{"model": "self-supervised image encoder", "dataset": "simulated telescope pictures of galaxies", "train_examples": 97500, "image_size": 48, "crop_scale_min": 0.3, "horizontal_flip": true, "color_jitter": 0.6, "method": "moco_v3", "arch": "efficientnet", "norm": "batchnorm", "activation": "relu6", "channel_attention": "eca", "depths": [2, 5, 5], "kernel_size": 3, "stem": "single", "expansion": 6, "widths": [32, 56, 96], "projector_hidden": 1024, "projector_out": 256, "projector_hidden_layers": 1, "temperature": 0.1, "target_momentum": 0.996, "init": "kaiming_normal", "residual_init": "none", "optimizer": "adamw", "lr": 0.0026, "beta1": 0.9, "beta2": 0.99, "eps": 1e-08, "grad_clip": 1.0, "steps": 5500, "batch_size": 128, "epochs": 7.2, "lr_schedule": "cosine", "final_lr_fraction": 0, "warmup_steps": 160, "weight_decay": 0.3}
Rows from block 7 of a small self-supervised image encoder, named by matrix and row number. Rows with one number belong to one channel. Each number is 128 + 24 x the weight over its row's rms, rounded and kept within 0 to 255. All counts start at 0. After the name is the row's rms in percent of the matrix's.
Before each channel's rows are labels from the 100 images, of 14976, where the channel reaches its highest value: "responds to" is what is common among them. Only what is clearly more common there than usual is listed. The data: simulated telescope pictures of galaxies. In brackets: how many of the 100.
# convs0: expand pointwise conv (model.blocks.7.convs.0.weight, 336x56x1x1), inputs 0-55
# convs1: depthwise 3x3 conv, stride 2 (model.blocks.7.convs.1.weight, 336x1x3x3), a 3x3 kernel
# convs2: project pointwise conv (model.blocks.7.convs.2.weight, 96x336x1x1, transposed), outputs 0-47

responds to: two-armed spiral (40); winding: clockwise outward (34)
convs0.199 105 [123 154 154 110 151  96 119 117 183 142 136 146 154 124  83 128 139 110 126 128 147 105 107 120 116 180 114 125 101 108 153 161 124 141 147  96 142 169 170 125 113  88 151 123 125 151 134 153 175 157 138  96 130  89 111 117]
convs1.199 102 [134 134 163 116 122  88 144 143  88]
convs2.199 082 [146 126 151 140 109 128 137 152 127  83  98 132 142 141 121 132 153  74 116 111 122 161 129 111 100 126 144 111  96 159 111 109 135 171 114 100 127  96  79 106 101 142 119 110 152 122 107 126]

responds to: two-armed spiral (31)
convs0.321 101 [128 157 148 166 153 130 151 131 120 137 117 158 153 121  77 127 102 101 132 155 117 138 126 124 106 151 171 116 141 126 125 133  94 123 110 177 106 153  72  72 108 116 151 140  98 163  98 117 113 136 123 163 105 152 127 124]
convs1.321 123 [141 130 137 106 116  95  89 128  87]
convs2.321 091 [128 166 100 141 112 121 114 126 107 121 140 132 132 108 138 111 138 134 110 109 119  84 130 169 147 102 106 131 115 106 139 111  72 110 123 165 163 129 131 156 161 131 118 145  91 115 129 129]

responds to: edge-on disc (81)
convs0.224 105 [160 136 148 121 112 153 146  99 132 119  91 110 141 123 133 124  90 161 123 169 105 106 126  97  65 133 121 130  93 151 144 124  98 152 131 114 113 159 118 126 132  73 138  99 132 121 148 104 126 150 109 137  61 104 126 112]
convs1.224 083 [105 132 128  99  98 148  94 120 164]
convs2.224 087 [ 94 132 151 137 130 117 124 117 117 134 127 124 172 138 144 118 138 171 161 145 115 118 163 107 128 142 106 125 149 128 147 139 148 153 100 151 157 155 176 116 129 133 136 114 148 117 146 164]

responds to: flattened elliptical (33); round elliptical (25)
convs0.323 096 [127 137 104 110 147 131 122  99  76 153 112 128 102 135 145 120  79 126 150 127 127 146 144 122 128 143 195 139 124 149 116 112 129 152 143 134  86 132 132 115  78 124 170 125 182 158 139  91 142 113 123 138  85 145 147 158]
convs1.323 119 [117 139 122 160 156 118 129 173 159]
convs2.323 091 [140 139 130 150 128 105 147 140  83 125  75 169 131 136 154 107 138 144 130 150  91 132 133  80  96 148 133  99 111 133 120 143 135 119 113 128 143 118 116  85  72 101 138  90 137 104 101 127]

responds to: merging pair (41)
convs0.122 106 [111 157 161 125 128  99 102 127 158 108 155 126 140 112 139 119 146 160 120  99 142 165 141 142 182 126 134 120 146 115 163 119 136 148 126 128 141 124 121  71 153 155 144 111  82 181 163 183 132 119 154 122 134 110 122 151]
convs1.122 088 [149 130 153 120 155 162 148 167 114]
convs2.122 116 [123 107 145  85 108 135 142 108 121 144 143 188 150 135 140 164 105 141 121 171 145 170  71 102 150 140 131 118 117  84 117 125 117 121 130  86 127 146  92 117 107 131 107 103 100 103 128 129]

responds to: small (64); edge-on disc (35)
convs0.335 106 [104 178 100 105 167 147 132 112 130 131  85 123 122 109 123 132  76 126 157 133 143 129 113 113 128 173 156 103 119 167 163 148 145 138 135 118 107 149 139 148  91 136 161 111 114 108 107  93 148 160 104  72 120 136 136 113]
convs1.335 087 [115 131 124 136 124 113  76 113 170]
convs2.335 087 [102  80 153 126 158 153 104 123  96 148 130 146 163 146 120 143 150 106 154 148 129 143  91 129 124 137 151 162 183 129 140 145 139 134 107  96 172 128 106 124 121 144 108 140 106 125 145 125]

responds to: round elliptical (55)
convs0.187 088 [123 153 128 128 127 171 182 122 156  89  98 130 154 151 100 139 109  74 149 141 113 103  84 144 134 135 131 127 133 142 154 141 114  94 140 149 111 164 115  94 147 117 120  88 134 163  99 141 109 137 129  97 102 109 138  88]
convs1.187 097 [123 134 141 145 184 162 135 142 141]
convs2.187 112 [155 153 118 146 144 104 159  54 130 125 154  97 133 143 175 107 120 145  83 141 140 129  91 151 169 122 129 113 135 136 105 139 144 128  82 160 105  88 100 139 139 148  83 167 121 119 142 134]

responds to: many stars (72); lensed arc (66)
convs0.297 102 [126 145 140 117 111 164 164 124 125 150 100  67  97 127 110 157 128 121 142 145 107 133  79 153 135 130 153 128 118 180 150 159 160  94 106 125 104 112 150 116 113 125 136 170 155  85 129 130 147  92 144 126 157 129 156 146]
convs1.297 067 [124 131 142  83 147 164 114 152 149]
convs2.297 082 [175 143 118 147 119 134  93 147 122 112 118 125  96 123 108  84 154 108  95 129 144 113 145 174 126 140 168 130  80  93 173 101 119 101 117 121 124 137 120 123 126 143  86 150 149  82 119 129]

responds to: noisy (93); star cluster (71)
convs0.222 092 [ 49 119 167 146 105 129 117 137 137 158 141 111 109 160 125 102  96 152 158 122 132 133 141 138 137 119 138 167 147 118 132 148 140 174  79 128 156  83 154 148  96 118 124 117 134 135 139 149 115 126 150 114 184 132 137 124]
convs1.222 105 [133 130 136 131 136 177 150 122 173]
convs2.222 076 [113 174 107 148 135 135 136 142 100 149 106  95 140  86  98 133 153 148 122 110 137 105 160 137  94 135  94 124 126 143 111 147 117 116  62 185 141 135 122 147 150 107 116 101 119 121 123 143]

responds to: two-armed spiral (72); winding: anticlockwise outward (54); tilted (47); winding: clockwise outward (35)
convs0.54 094 [129 166 126 125 124 164 109 124 117 159 105 125 131 124 122 119 132 155 117 153 104 116 108 106  93 158 119 117 146 117 174  92 147 142 124 118 142 168 110 130 134 157 147  82 125 144 128 126  94 220 110 120  98 129 101 126]
convs1.54 094 [128 142 117 141 130 170 149 164 163]
convs2.54 107 [163 158 122 160  92 112 134 140 111  93 111 150 103 124 154 114 101 150 107 162 103  64 146 111 123 105 148 108 115 169 131 118 165 130 103 180 118 107 166 102 101 114 150 163 145 155 137 155]

responds to: round elliptical (27)
convs0.142 107 [114 155 157 133 165 155 113 157 172 151 167 128 121  92 121 157 113 108  88 128 157 143  86 122 121 159 133 135  89 135 105 105 141 159 138 172 152 130 163 123 121 146 120 106  73 139 129 125 121 151 126 144 124 168 114 151]
convs1.142 116 [ 99 108 129 109  91 116  87 118 146]
convs2.142 116 [125 118  81 167 142 170 109 117 147 148 138 117 134 107 108  97 129 129 100  87 137 112 125 167 119 122 112 129 154 150 156 149 163 154  96 132 118 131 141 138 130 148 130 170 156  99 167 114]

responds to: bright star with spikes (70); star cluster (50)
convs0.62 105 [170 116  84 165 146 117 115 118 122 131 156 113 150 135  95 102 101 110  85 138 109 131  96 127 145 102 141 135 111 115 124 150 140 117 101 158 105 136 129  93 100  99 185 140 141 162 121 121  76 113 138 147 126 149  89 160]
convs1.62 081 [108 127 128  74 114 154 109 116 151]
convs2.62 095 [118 161 132 139 172 118 109 119 124  88 111  86 107 121 112 141 103 103 120 117  96 119 166  94 139 102 115 130 123 153 111 177 112 160 126 142 113 160 156 101 135 122 163  91 134 145 136 109]

responds to: lensed arc (41); round elliptical (28)
convs0.99 101 [124 130 152 121 123 138 173  92 147 170 111 159 143 159 108 107 114 113 169 121 106 149 143 153 113 122 147 143 146 152 140 118 152 110 130 102 104 135  97 102 119 115 107 147 168 161 137  77 141 153 112 177 105  82 105 125]
convs1.99 093 [112  97  90 111 126 102  98 128 153]
convs2.99 084 [143 116 136 152  97 132 136 191 128  76 125 129 141 120 122 104 163  71 131 120 112 140 145 105 116  89 136 145 126 142 117 104 159 151 120 144 136 116  79 130 142 158  98 110 108 172 131 124]

responds to: two-armed spiral (77); winding: clockwise outward (55)
convs0.94 086 [124 114 106 134 124 150 109  93 145 172 100 131 129 129 100 137  85 126 147 177 157  98 115  65 103 147 137 162 132  91 108 114 155 121 137 140 112 149 164 129 130 133 141 105 151 105 141 135 132 183  96 141 117 118  91 126]
convs1.94 097 [140 162 150 148 173 143 141 152 120]
convs2.94 104 [160 152  95 177 127 122 145 130  98  71  80  93 141 115 125 156 131 131 122 100 127 132 173 116 127 125 118 123 101 129 119 105 127 177 126 114 148 126 134  95 145 128 156 134 147 134  97 107]

responds to: lensed arc (45); flattened elliptical (30)
convs0.198 098 [139 107 103 123 132 150 144 101 102 119 136 134  98 145 128  98  85 103 138 135  95 155  79 136 132 126 150 128 114 131 138 174 159 127  69 151  72 153 120 136 116 124 174 137 142 166 120 110 129  72 115 129 137 125 123 123]
convs1.198 122 [157 161 146 120 136 175 113 137 112]
convs2.198 097 [141 127 144 130 155 137  97 135  96 155  99 145 129 135 155 128 186 141 162 163 126 126 142 133  99 170 121 169 153 148 104 133  81 111 169 113 161  96  95  98  90 143 122 135  97 104 107 146]

responds to: small (75); lensed arc (47)
convs0.236 098 [167 169 125  67 131 151 129 158 102 128 124 133 112 124 143 153 119 155 110 160 116 129 118 105 143 167 122  91  77 147 148 146 136 163 113 141 113 160 123 142 112 107 116 101  57 100 137 126 142 143 128 145  99 123 130 125]
convs1.236 104 [120 114 132 130 139 126 112 153 190]
convs2.236 095 [128  85 173 131 103 133  96 157 138 145 116 174 123 153 132 119 124 107 154 155 103 103 137 139  85 120 177 165 119 125 139 132 122 130 117 165 139 142 149  98 111 109 142 164 128 132 104 148]

responds to: many stars (60); winding: anticlockwise outward (46); tilted (41); two-armed spiral (26)
convs0.208 095 [114 150 148 138  95 138 108 167 157 147 119 120 128 120 155 148 119 140 164 140  91 126  73 141 153 206 134 106 121 120 153 178 138 129 139 103 115 142 162 137  93 124 138 114 116 102 127 153 131 121 123  81 140 102 137 118]
convs1.208 090 [127 141 130 130 166 165 143 155 163]
convs2.208 093 [122 112 147 120  94 139 139 171 149 112 133 125 121 179 138 132 183  87 121 136 146 116 128 187 121 131 176 141 123 107 135  93 109 129 164 133 143 119 109 148 143 155 102 161 146 158 119 146]

responds to: round elliptical (49); flattened elliptical (26); edge-on disc (25)
convs0.29 096 [134 117  85  85 101  99 120 119 116 135 112 160 165 161 146 138 119 104 157 138 111 139 101 131 129 118 126 129 107 149 159 150 140  66 137 113 104  89 174 111 125 138 100 140 149 101 116 131 117 159 112  76 130 110 110  93]
convs1.29 070 [153 145 157 141 173 145 142 155 134]
convs2.29 108 [136 157  73 123 114 133 109 124 135 149 136 118  77 101 129  64 133 108 101 109 133 121 126 148 154 145  92 132 116 128 155 122 109 130 130 146 143 129 133 153 136 116 142 164 135  97 141 122]

responds to: merging pair (55); barred spiral (25)
convs0.3 105 [119 125 157 138 135  66 138 140 117 144 120 146 120 157 141 145 131 166 130 111  97 112 171 166 148 116 113 133 159 106 151 140 157 117 156 151  95 106 151 110 100 188 181 172 150 136 107 120 150 144 138 130 136 128 136 120]
convs1.3 091 [113 162 145 145 150 155 136 153 164]
convs2.3 101 [106 154 101  98  88 133 129 104 147 152 125 104 132 119 117 129  94 126 101 102 155 172  85 100 116 105 103 136 127 111 155 115 125 135 120 125 126 158 135  85 112 108 118 115 166 127 175 106]

responds to: round elliptical (28)
convs0.219 102 [111  94 149 208  91 150 128 180 165 125 131 156 130 146 108 138 122 121 107 106 139 175 152 145 137 138 122 114 149  94 127 137 120 134 152 158 104 124 113  96 111 147 109 136 117 174 111 169 109 135 112 128 121 141 113 110]
convs1.219 111 [141 125  90 174 130 107 149 151 127]
convs2.219 087 [178 156 134 125 133 150 151 100 141 120 131  80 101 128 125 117 129 127  86 129 168 167 124 131 123 120 134  91  78 107 137  77 140 148 122 113  68 110 155 158 122 174 111 129 163 128 139 131]

responds to: bright star with spikes (100)
convs0.274 103 [120 131 123 134 121  92 176  95 120 143  97 113 144 148 180 157 155 163 108 114  99 147 133 169 129 111 147 137 107 120 132 153 180 114 142 132 138  99 167 150 108 148 124 107 160  86 150 143 139  98 150 124 150 164 133 112]
convs1.274 104 [150 163 113 173 138 112 149 125 109]
convs2.274 080 [130 177 161 114 116  97  80 158 124 165 106 164 113 100 139 133 140 103  85 140 104 116 138 147 141 138 119 113 111 125 157 148 109 112 154 138 137 138 171 157 133 109 138  95 137 122 139 136]

responds to: merging pair (58); irregular (38)
convs0.215 101 [137  96 158 104  77 110 113 116 109 154 121 138  99 112 161 128 123 170 141  97  86 137 177 145 117 115 126 119 131 141 152 144 140 148 106 138 114 130 107 147 152  91 133 125 116 139 201 102 143 131 116 115 126 101  80 135]
convs1.215 077 [151 165 159 150 154 158 124 118 115]
convs2.215 104 [176  97 114 108 130 116 162 116 138 159 109 186 168 154 134 164 133  93 115 155 148 140  95 116 140 149 154 114 130  81  87 138 134 127 118 148 146 106 122 105 101  98 120 133  97 104 155  97]

responds to: flattened elliptical (30)
convs0.73 096 [ 90 136 176 116 134 105  89 141 144 118 159 166  96 101 124 122 164 143 119 115 145 102 146 102 126 152 113 120 125 108 122 124 154 180 103 122 172 136 100 138 136 139 119 101  97 147 155 154 144 114 132 107 183 109 117 163]
convs1.73 151 [125 127 119 132 112  75 121  84 127]
convs2.73 076 [127 127 118 141 147 132  94 140 134 145  93 123 117 122 122 100 125  95 103 100  88 190 137  99 130 122 113 140 110 130 130 176 150 130 112 167 143 139 188 107 107 103 158 143 148 102 151  97]

responds to: two-armed spiral (28)
convs0.183 104 [160 155 129 122 141  64  96 124 121 117 176 116 150 119  72 138 121 132 132 122 144 130  91 106 128 171 114 180  99 147 103 149 138 161 119 107 142 160 165  94 123 127 133 126 115 112 163 142 107 133 125 159 124 109 110 134]
convs1.183 106 [122  95 128 130 107  94 129 125  79]
convs2.183 101 [102 113 121 172 126 172 122 120 126 149 162 141 165  84  80 138 107 133  91 119 120 114 118 109 144 133 111 122 168 154 149 124 171 146  94 107 130 149 145 135 158 133 150 160 178 129 147 101]

responds to: lensed arc (40); round elliptical (26)
convs0.171 106 [173 126 151 146 110 148 178  89 132 100 129 124 129 185 105 111 113 101 118 146  88 128  69 136  95 134 155 148 126 132 137 153 137 157 108 118 102 138 117 112 147 113 156  99 129 156 145  96 109 114 127 128  92 108 109 103]
convs1.171 085 [148 169 152 144 134 131 116 108  87]
convs2.171 121 [178 141 125 119 144 127 125  99  89 124 135 110 131 134 141 128 126 148 153 132 136  95 128 152 125 130 128 174 151 129 112 128  81 129 145 117 142 113 133 119 129 158 119 157  87 128 112 138]

responds to: noisy (62); ring galaxy (30)
convs0.143 102 [106  99 126 158 106 131 134 113 143 122 145 143 152 146 114 121 167 132 151 148 139 120 112 170 161  91  70 153 148  87 137 154 138  99  84 119 138  90 137 140 135 116 169 170 175 141 122 137 131 146 149 128 148 124  97 106]
convs1.143 098 [151 125  92 126 102  87 147 116 106]
convs2.143 105 [114  85 168 110 139 130 152 110 125  97 127 146 141 161 131 164 100 132 150 162 136 192 106 111 141 156 152 120 158 126 105 168 156 128 157  66  99 116 102 159 138 175  93 109 119 119 121 117]

responds to: bright star with spikes (100)
convs0.237 095 [179 120  88 123 144 126 131 147  93 146 130 149 102 123  93 126 144 155  74 153 139 147 117 120 151 128 139 121 118 161 100 134 101 152  99 137 125 147 106 124 157 126 124 122 121 114 149  63 141 136 130 177 146 159  95 168]
convs1.237 085 [132 135 149 152 153 152 132 166 166]
convs2.237 108 [ 99 147 135 115 135 108  99 112 116 158 114 156  97 129 124 139  93 134 187 139  66 125 138  73 123 125 116 139 125 125 143 150 108 146 124 153 138 149 137  87 102 107 168 124 102 134 142 136]

responds to: edge-on disc (47)
convs0.30 101 [118 147 171 159 104 117 127 122  96 107 149 134 103 112 139 129 181 181 115 126 129 137 120 155 156 108 107 114 148 146 128 136 106 137 117 136 158  80 116 165 128 150 163 131 124 126 138 135  87  99 145 152 192 136 163 130]
convs1.30 089 [111  95 128 119  78 110 110 105 133]
convs2.30 110 [138 114 145  85 149  92 144 103 180 160 128 103 166 166 175  90  98 108 131 144 141 141 118 128 122 143 175 138 142 128 136 164 116 100 135 154 102  70 152 124  83  96  74 124 133 127 152 121]

responds to: flattened elliptical (26)
convs0.186 097 [156 155 115 129  98 142 110 193 160 132 144 149 106 122 156 106 153 117  70 122  90 128 123 119 130 141 135 106 121  91 152 129 128 120 150 165 116 166 148 105  91 124 128 112  89 156 144 141  88 132 109 123 169 146 126 116]
convs1.186 094 [151 149 148 148 151 172 149 144 143]
convs2.186 156 [130 134 150 108 115 112 120 110 117 121 155 117 100 144 135 149 149 144 119 168  89 108 140 168 159 130 133 101 115 147  91  81 160 125  99 121 128 119 144 171 154 181 127 152 112 148 132 194]

responds to: round elliptical (29)
convs0.5 097 [105 125 155 159 123 132 135 172 149 110 149 133 130 113 168 125 150 121 119  83 124 154 138 177 179 103 135 118 137 103 150 137 146 120 157 167 124 111 109 118 111 147 130 109 134 156  98 190 126 111 158 113 151 165 154 146]
convs1.5 082 [146 144 160 147 164 161 143 148 143]
convs2.5 124 [147 124 127 153  93 155 154 108  70 126 156 145 154 111 109 143 137 136  98 117 115 164 119  90 125 158 119 115 101 129 105 121 109 147 100 104 131 142  89  75 125 138  92 132 161 119 120 108]

responds to: flattened elliptical (54); small (48)
convs0.131 106 [191 137 108 109 126 157 145 107 124 117 130 105 146 102 130 114 127 110 116 138  99 115 112 113 159 116 140 119  58  79 128 123 118 123 155 146 113 153 195 142 118 107 148 138 147 118 127 115 132  99 162 108 111 165 100 121]
convs1.131 081 [ 85 121 163 106 124 146 100 142 143]
convs2.131 084 [101 120 131 144 219 136 133 157 119 106 150  80 198 109 102 134 136 135 158 110 122 155 151  99 127 138 125 155 147 125 130 151 142 129 117 130 138 156 119 136 157 112 128  73 148  94 131 105]

responds to: bright star with spikes (68); lensed arc (25)
convs0.151 094 [174 134  89  99 100 125 162  92  93 148 112 124 136 172 121 147 130 128 100 148  91 170 117 142 121 120 158 119 102 164 114 156 165 154  93 137  99 120 143 103 127 138 100 128 156 142 149  99 128 118 121 173 101 146 116 130]
convs1.151 094 [135 129 141 132 180 160 138 147 156]
convs2.151 124 [137 167 143 126 152  90 116 148 129 137 112 124 123 147 159  76 140 130 140 132 110 116 156 115  98 154 126 161 124 145 124 158  81  97 129 149 126 118 122  96  79  90 131 104 127 106 125 136]

responds to: flattened elliptical (29); edge-on disc (29)
convs0.129 098 [129 145 152 155  75 108 149  96 163 130 151 149 136 184 140 147 156 145 124 139 117 123 130 150 143 114 127 150 107 115 106 168 127 115  97 183 152 144 146 131 157 102 152 142 130 123 204 142 143 101 140 125 124 123 125 123]
convs1.129 098 [144 150 150 143 169 158 125 149 154]
convs2.129 119 [110 142 116 124 157 104 128 147 129 132  92 123 131 135 126 120 203  98 151 116 122 173 156 130 114 180 103 109 126 114  90 122 102 163 127 104 183 128 100 119 129 125 139  94 102 117 121 118]

responds to: small (77); tilted (40); many-armed spiral (36); winding: anticlockwise outward (31)
convs0.328 108 [146 152 129 143 141 147 151 114 146 137 130 136 142 130 115 115  74 114 134 132 103 133  62 127 105 158 166 166 113 105 166 117 127 134 140 106  88 151 135 122 107 119 150 116 170 162 135 108  96 164 133 130  85  86 121 103]
convs1.328 098 [139 163 144 137 146 127  81 102 113]
convs2.328 099 [161 144 131 125 150 122 130 131  83 111  89 124 116 139 148 163 151 138 165 138 164 110 154 159 109 153 131 139 116 120 106 110  81 136 181 104 165  93 110 117 139 155 134 134  88 113  74 122]

responds to: round elliptical (72)
convs0.173 093 [113 138 143 168 111 128 178  83 149 151 131 119 141 146 104 103  75  86 148 140 118 101  97 110 109 136 104 187 135  99 132 130 133 127 148 132 138 151 146  85 124 126 141  94 171 159 153 107 112 137 150 128 115 141 113 117]
convs1.173 100 [148 132 148 158 160 138 116 167 155]
convs2.173 096 [165 200  86 169 127  99 173 106  74  89  74 129 139 151 162 129 124 153 107 144 142 110 132 128 141 107 145 101 116 140 108 143 149 119 124 169 126  87  99 110 119 130 116 118 108 113 120 119]

responds to: small (53); edge-on disc (36); lensed arc (33)
convs0.117 104 [163 129 120 117 134 178 126 125 113 118  71 106 103 113 161 112 111 139 143 138 126 142 147  90 100 139 135  99 140 132 134  90 108 159 110 104  83 175 112 162 142 130 100 127 104 126 119  81 104 149  95 141  91 131 106 127]
convs1.117 127 [149 125 113 119  99 104 114  92  90]
convs2.117 100 [141 138  97  96 185 162 107 112 146 120 127 127 111  96  97 153 117 129 140 110 171 150 106 128 155 137 104 124 115  83 162 123 107 121 169  99 144 148 103 123 155 116 144 112 138 102  87 100]

responds to: small (52); two-armed spiral (25)
convs0.259 099 [164 138 176 157 100 151 147 142 152 104 112 127 117 163  89 134 123 135 106 122  96 102 119 113 115 164 124  90 115 101 145 110  98 146 113 178 104 167  93 121 120 134 148  91  92 163 152 130 109 134  98 147 137 132 128 108]
convs1.259 089 [132 161 167 112 121 141 125 106  88]
convs2.259 098 [177 155 110  97 171  97 126  84 140 120 131 110 110 132 121 114 103 129  89 118 108  95 140 128 158 107 131 116  88 117 117 100 118 109 116 140 101 117 170 144 137 157 108 134 134 159 132 122]

responds to: two-armed spiral (74); tilted (69); winding: clockwise outward (55); small (50)
convs0.85 104 [132 158 121 114  96 133 114 123 167 175 127 108 104  62 125 100 101 125 142 159 135 123  83  98 127 157 152 122 131 115 170 125 144 154 138 151 129 178 143 144 124 126 164 115 135 138 154 139 145 147  92 117 165 126  93 127]
convs1.85 089 [137 141 118 142 127  92 157 145  81]
convs2.85 090 [ 99 154 161 133  99 104 133 145 124 125 134 103 160 144 151 172 121 143 119 146  95 134 150 104 115 111 127 148 159 152 128 122 140 134 144 135 172 122 195 123 122 104 154  89 132 157 138 142]

responds to: round elliptical (40); flattened elliptical (31)
convs0.282 090 [132 115 159 142 100 150 154  91 121 145 119 160 164 127 127 120  92 124 133 160 106 113  93 128 102 122 144 191 139 116 141 139 103 135 100 134  87 146 127 133 150 126 137  76 158 159 156 111  92 140 122 110 103 139  81 108]
convs1.282 097 [128 132 148 121 177 169 120 140 149]
convs2.282 088 [174 188 118 173 126 102 168 108  82 101  79 105 155 130 169 119 136 144 130 130 125 112 124 115 120 127 116 129 117 137 101 157 114 128 109 141 151  96 100  84 105 123 110 144 136 106 143 131]

responds to: merging pair (36)
convs0.69 102 [118 128 107 112 116 110 119 150 120  94 126 153  96 108 175 124 144 133 118  99 123 147 111 179 177 110  94 115 148 113 152 146 147  78 110 151 125  99 177 132 123 116 170 147 120 148 119 151 120 111 149 114 174 157 118 139]
convs1.69 082 [122 127 161  82 147 136  92 138 140]
convs2.69 092 [123 148 111 133 159 138 139 155  76 137 117 138 168 106 109 142  95 161 132 124 124 136 116  88 143 105 129 133 145 113 132 119 122 114 145 145 149 177 148  99 141  79 146  72 128 134 125 121]

responds to: bright star with spikes (70); star cluster (27)
convs0.88 096 [142 110  94 123 109  99 137  84  91 106 130 128 142 145 158 128 122 135 116 141 116 102 129 173 160 105  97 132 165 162 164 163 145  81 126 130  95  94 109 137 170 117 167 134 153 104 173 139 117 108 127 148 131 115 124 125]
convs1.88 100 [134 143 118 104 191 135 121 129 114]
convs2.88 074 [143 137 145 121 137 126 148 155 112 119 115 167 148  80 147  99  91  85 106 124 141 142 107 116 157 124 136 122 143 114 140 115 120 102 184  96 119 155  71 137 139 112 113 100 122 117 114 115]

responds to: many stars (96); round elliptical (41); flattened elliptical (26)
convs0.33 099 [136 126 118 134 131 116 163 126 139 105 114  88 114 107 137 161  79 119 141 111 111 141 150 161 159 169 153 117 109 150 135 155 142 107 176 137 130  94 133 120  81 136 141 102 128 142 126 116 165  89 105  80 111 150 177 127]
convs1.33 083 [137 149 113 114 154 142 152 166 165]
convs2.33 106 [119 107 117 133 171 122 124 138 128 139 120 124 170 126 100 146 137 130  92 110 130 168 117 148 142 142 154  93 141 102 170 161 173 100 117 142 102 150 144 156 146 117 102 110 156  89 112 104]

responds to: two-armed spiral (27)
convs0.240 100 [143 160 120 109 132 146 114 138 138 182 137 137 147 146 151 121 130 151  99 140  93  95  94 122 116 166 131  93 111 115 156 110 170 147 154 126 125 160 148 105 124 167 159 101 105 126 123 136 119 195 119 169 116 139 100 119]
convs1.240 083 [153 154 160 158 172 135 131 128 126]
convs2.240 121 [118 173 121  99 114  71 133 114 131 107 121  81 113 156 159 148 104 150 110 155  94 124 110 132 148 105 145 113 110 135  98 123 122 105 130 181 145 125 169 139 137 132 141 123  94 148 144 155]

responds to: edge-on disc (51); small (51); lensed arc (37)
convs0.298 104 [160 115  82  85 136 139 126 132 155 139 138 151 135 105 132  93 118 100 122 143 108 151 114  90 121 143 132 102 132 141 115 135 109 145 118 147 114 205 103  99 154 123 128 138 116 143 109 103 139 158  75 154 114 136  83 155]
convs1.298 102 [120 125 136  77  98 157 103 139 127]
convs2.298 101 [115 151 121 114 155 119 107 132 108 151 116 122 128 108 131 120  95 138 151 153  85 105 131 104 148 126  93 140 135 148 133 185 121 125 119 146 140 142 175 119 144 103 163 102 134 125 133 148]

responds to: small (58); flattened elliptical (53); round elliptical (44)
convs0.104 099 [158  88 105 139 119 116 147 146  92 140  98 177 145 160 175 123 142 133 120 142 107 172 144 140 145  94 119 109 124 110 171 130 119  90  95 189 127  98 143 109  95 119 136 135 121 112 106 134 108 121 117 118 137 121 119  85]
convs1.104 083 [152 149 150 135 166 153 139 143 162]
convs2.104 082 [134 147 136 138 137 153 110 150 132 160 121 168 140  75 126 100 136 122  86 118 122 107 136  94 153 132  91 147 126 172 144 137 106 134 114 125 147 143 115 126 138 101 170 115 149 104 121 136]

responds to: bright star with spikes (75)
convs0.266 109 [184 124  95 128 123 133 138  93 105 104 125 114 172 130 116 106 103 113 106 161  98 128 142 134 129 101 151 138 123 122 137 133 121 130 132 122 100 151 108  86 146  97 164 160 152 116 130  89  99 126 141 186  87 151  91 115]
convs1.266 098 [152 106  87 143 117 106 103 123  96]
convs2.266 088 [104 110  98 115 166 139 119 132 121 123  95 101 113 127  97 167 141 133 183 120 166 152 137 124  91 135  90 159 114 132 135 119  85 158 185  96 129 134  82 112 128 110 143 114  90 133 117 113]

responds to: bright star with spikes (89)
convs0.333 107 [118 123 174 137 148 129 133 132 146 121 108 148 106 151 126 169 131 106 137  81 126  95 117 183 144 134 117  88 150 131 114 137 126  81 160 141 116 108 120 112 130 181 156 129 130  98 106 192 147 111 113 124 153 139 156 131]
convs1.333 100 [105 117 142 125 145 137 105 165 174]
convs2.333 094 [115 166 111 118 137 155 117  84 118 100 146 110 127  96 110 140  59 123 100 109 138 146  90 115 146  78 129 121 117 134 145 105 171 155 140 112 118 148 144 109 139 174 133 141 159 137 156 103]

responds to: lensed arc (36)
convs0.232 101 [165 141 104  93 120 117 105 117 108 162 128 105 141 119 122 153  90 153 112 132 140  95 124  96 110 159 117 130 100 144 126 188 105 138 164 104 126 141 204 110 109 131 139 129 139  98 133 139 115 176 150 127 104 112 118 117]
convs1.232 115 [ 89 126 127  78 113 115 118 102 130]
convs2.232 089 [125 113  97 159 138 161 134  83  98 133 151 139 152  74 115 145 130 172 118 123 124 140 116 122 151 147  90  82 148 145 142 132 152 133  93  98 128 146 103 136 145 152 129 146 162  95 151 132]